A small image classifier, trained from scratch.
Model: norm batchnorm, depths [4, 8, 4], widths [64, 112, 192].
Training: 14200 steps, batches of 64.
Data: trained on seven-segment displays showing three digits, 9.3 epochs.
Rows from block 5 of a small image classifier, named by matrix and row number. Rows with one number belong to one channel. Each number is 500 + 25 x the weight over its row's rms, rounded and kept within 0 to 999. All counts start at 0. Numbers have three digits each.
After each channel's rows are labels from the 100 images, of 14976, where the channel reaches its highest value: "strongest on" is what is common among them; "patch colour" is the nearest of a few named colours to the mean colour under the peak. Only what is clearly more common there than usual is listed. The data: seven-segment displays showing three digits.
# convs0: first 3x3 conv (model.blocks.5.convs.0.weight, 112x112x3x3, each kernel summed), inputs 0-55
# convs1: second 3x3 conv (model.blocks.5.convs.1.weight, 112x112x3x3, transposed, each kernel summed), outputs 0-55

convs0.30:466462471501498443513497552499505457498475483467495467513468495525526499507468516469492502495478485474489492456470502504480529512498485542528492474465504492531474485519
convs1.30:524520457521520541437490527484473497527499498533452499475477480490459490472489517498476486465494502481508438500546524547479465540520492490465513486506486491489450487472
strongest on: the digit 7; first digit: 7; second digit: 7
patch colour: black

convs0.102:516508443506539496472535481507517525464447500553487474492449520554503512553491485481492486512499512523506501525523511514535432560483520497491465500498532507476528492505
convs1.102:456519505494477493499522537456492517496461476467530448499523487493478510518515471498478515518545501555523419501504520513514501540537474489511481471482525476442515527498
strongest on: first digit: 8; first digit: 6
patch colour: blue

convs0.41:492462547480500499482460468497486446529513494471526493483551468437508484490499502485502505512495500474483502486464476509440524448507492479505489476466499447505450508517
convs1.41:518506417499530512495460490511536488523488494527480512492509544496497514499491435500514479459490473530483505453464472481511513493461495454540506487504537522469528484490
strongest on: the digit 0; second digit: 0; third digit: 0; first digit: 0
patch colour: black

convs0.110:511483460535527466509546510505496504474508504519508488517473544542487523485487458527480538479525504523507530535564517468523491514481532490496497498481539487500537521511
convs1.110:494483457502496481488506491517500496453484529558531492541471547538499487468493504510513501473502474460462519533490548463529458517505454432478464468493524514479517487502
strongest on: first digit: 2
patch colour: black

convs0.6:503512526510531473494483484464459517552480476501492479513530480517504492525429508465473512504445450479503514497487511546529524485460528503507481500478531508529510459514
convs1.6:541538479502524525454459487519520490501494522501465530468507536458497492459494514486500526524501488517512494489543485512502503501514524481484471480498503460538453533443
strongest on: the digit 0; second digit: 0; third digit: 0
patch colour: black; green

convs0.66:503505490518509514521472524497503504515487472509477488480458459490492472552470500437465503502456453500521505489465492561495535531456481511519481497522478494490479453508
convs1.66:520517494487511486526495535460502527519481479457511484496492496474490436486555502462505561486554508468494482523550504472499522526519525512456487458494517494499529511481
strongest on: the digit 7; second digit: 7
patch colour: black

convs0.18:522482466517496473491480473484493462524488511500523502527503532493492480462535502497533513514554525467484482445534510464464483467545556499489507497489510492490491540504
convs1.18:491468504512489503495469493477494473527480524550491548490495519539481457466502556508528520508531533467453475470468496516453502526537481480502490468518455532474521512499
strongest on: the digit 5; third digit: 9; third digit: 5
patch colour: black

convs0.104:493506511515489491507483497486458487538473498474444483526507469502501490507448538469500515465438454510470511508477511508516536480468501513493486479482512490516512470511
convs1.104:513507482504510516464489470551492486515475535493476523472493510487498499496549527496533545531543512514497483481553514497458489503525537507446502495489509482506471502487
strongest on: the digit 1; dark on pale; third digit: 1
patch colour: black

convs0.85:548492502521470541495455502475491504543516498484513542498528519489490477467541489508530490503542529482490469499551481497476462495537496477476513516533484519462483539474
convs1.85:465497461533494531474470501482476490521473462533464516489472551589471471486484466489520526471485494469473466466476471497498505519514478514494508491513531523446515487481
strongest on: the digit 8; first digit: 8; first digit: 6
patch colour: green

convs0.42:519546447468489477503482499532492497475483514491487506515461510499517513488515494525512487512531549509484489481502507447479521492543534496465533517509478520493479537473
convs1.42:485465477513459496513454539500524499498496447532487515511490547550493492506485507514470452486486504498473518484507471511522504542522475490505482465540477550492495496470
strongest on: the digit 5; first digit: 5
patch colour: black

convs0.54:478501547509509473522486500501466471565491458486498477508555475508515499497452536473462507527448459502515509476484491513504539479491504521532519505464526474518473488522
convs1.54:556528473523497520507486478547493501502473514530464505497474527468496510511524504485523515481522462519494499489526482494464500521478517487467443466474502505521480501484
strongest on: the digit 0; second digit: 0; third digit: 0
patch colour: black

convs0.93:480513531486498499475551490507508529499531519559521465491534522490479530510500506511500505523516518525473438520516519488541462506483497466514422483477503508449507504475
convs1.93:495471488448482527514504507553510470527505499531557515485518505481520542517521475490510482512490492509495501513502496514514520504464427507542494537458566509534474461477
strongest on: the digit 5; first digit: 5; second digit: 5; first digit: 6
patch colour: black

convs0.97:500532534498517481510494491463444519558482458487479485528536479520517495499459518487485513482460459469502526515467507539539549496482538496515499497491539508525508486509
convs1.97:531556467503513520485475488515504500502476525535459504488490500493502511482545498491516531521533488497489468494520514480490515534505508479475457474469502483512457506473
strongest on: the digit 0; dark on pale; second digit: 0
patch colour: black

convs0.25:495503489479480533499527491525501477520492493503480489470472509505459502546485480517485452507485496478526451461464460526492519514484491487452475520501466485456476483425
convs1.25:469502519498535479562495508485466478501462534480508481473485492500520492505493484464584496503493513482505458477511532469491533504517482544447491535473475509459524507546
strongest on: dark on pale; third digit: 7
patch colour: grey

convs0.50:473519469514507495549509545549491483490483492467507495534468501523535506527525498497495531522536517479497510487506537532492510520531460527500522501514470483506522529527
convs1.50:485485468548499518478508537484486488511479474476471513460486483500459446464505501483479509500489532475491438488466531505495484539557465468465507490527495497472471526500
strongest on: the digit 7; red glow; third digit: 7; first digit: 7
patch colour: black

convs0.21:478510482514521449486503547503511528458487492488460499508472514536507467501457490479474482481459458502505516513520518510527538513496489530503495488500498533536499446519
convs1.21:502512447447517535477461540491500516515498501508488500494494494489457495448518510524491504481505505486461481526554462512490505520491514472484492508509521487495434515439
strongest on: the digit 1; third digit: 1; second digit: 1
patch colour: black

convs0.20:508479492483495524457468493489532504497494487513442530471488497514457471475477508462478490473463473551511468494490464538488475521525521506455535508514485530475499477457
convs1.20:549497510476504504552450509418490520503470498460507518471504496480467467500546502480512525462539488508516446492496450497487496480499525535463524530496490495449503561496
strongest on: the digit 1; the digit 4; third digit: 1; third digit: 4
patch colour: black

convs0.14:503533489507508491486477522461473509506504467462479497482500487526429500469492504512454521470516496499447501514500506478475496515480483484479468488512522540511510509447
convs1.14:479492496500516470508496522534509543440534522516509511512536487510542502527501537520536480539504509514512527554493511507494528486519455520526482511510543500548459504468
strongest on: the digit 2; third digit: 2; second digit: 2
patch colour: black

convs0.9:556505521544497478505508491497509489460505541488503496513511522486505488488492536537519506474522530495471549497515490411469491501531530465516502469491530518536526506534
convs1.9:507476483497469523500492530499520475478488501540519511510489506518523473522517477508516457474497473462515506530484501487552501535462431496516480517487527518501499483450
strongest on: the digit 6; first digit: 6; third digit: 6
patch colour: green

convs0.77:499483486445446483490527497542508516465478480548494494463481533573479540525483514514489519514476516486500485496499459536562515519515531505482487490486451519483499494465
convs1.77:457477516491496495485516500465495475500474486467529446477511505468461504504477470475512518465497491500512420465516495505503507496499443507455500532477516473448501480488
strongest on: the digit 6; third digit: 6
patch colour: green

convs0.94:520519463485481504518500511551496471492481532515494507509462505513506507508531497525521505538529534499523481460516495505482491492540512471476558547495491491458484540461
convs1.94:490467477498441494503449523480486482503488444539509529495485566539501483497462512502456454487480492452492513471454467525500492523496500489525506507536489548488504486461
strongest on: the digit 5; first digit: 5; first digit: 9
patch colour: black

convs0.51:523453508489512480464507445488460457499530524510514499476527503471498476477524480531522500507532536470511500511510500504478462455507518476499493526485504459477496528486
convs1.51:507462486504465488486450512495505480509505476550518553487513573523501503460496498523453453497532528495490503441448488487470499519505483463527478473522514540497505499485
strongest on: the digit 3; first digit: 3; second digit: 3; third digit: 3
patch colour: black

convs0.101:521472535468468471430475509468503490469480492545515482509501529491450455520472535504507496451491498504461469491510521477473466492523524479482448464502479494495469496487
convs1.101:493497523466476498504523486527577533497532489562548529512534517492487475433508509524459488492498534489485476531499514525511496485494483502517483490513515526462478480468
strongest on: second digit: 2; second digit: 6
patch colour: green

convs0.16:523482487511499478468478505502482483528476534510529482475492551517489464471515540532545513515536543471470476489491514473478460494547555503479488497448498474487488529501
convs1.16:481508460526474513467489512506501481505466508541479517510468539572488479481495490497531508490516526479422505469493521495475501531521474500500481465509496510497481496492
strongest on: the digit 2; first digit: 2
patch colour: green

convs0.2:517474493489477501480472498463478482511481454487516478469497519529459472479500496524443525443520502528420476478497492480467470529502504477490492458501533511471515532481
convs1.2:510477494479531461540493497465527504479491513524545541500537477446528485489528469518533443506545492500524504512467516496508505502514455552537522486525536504465520520504
strongest on: the digit 2; third digit: 2; second digit: 2
patch colour: black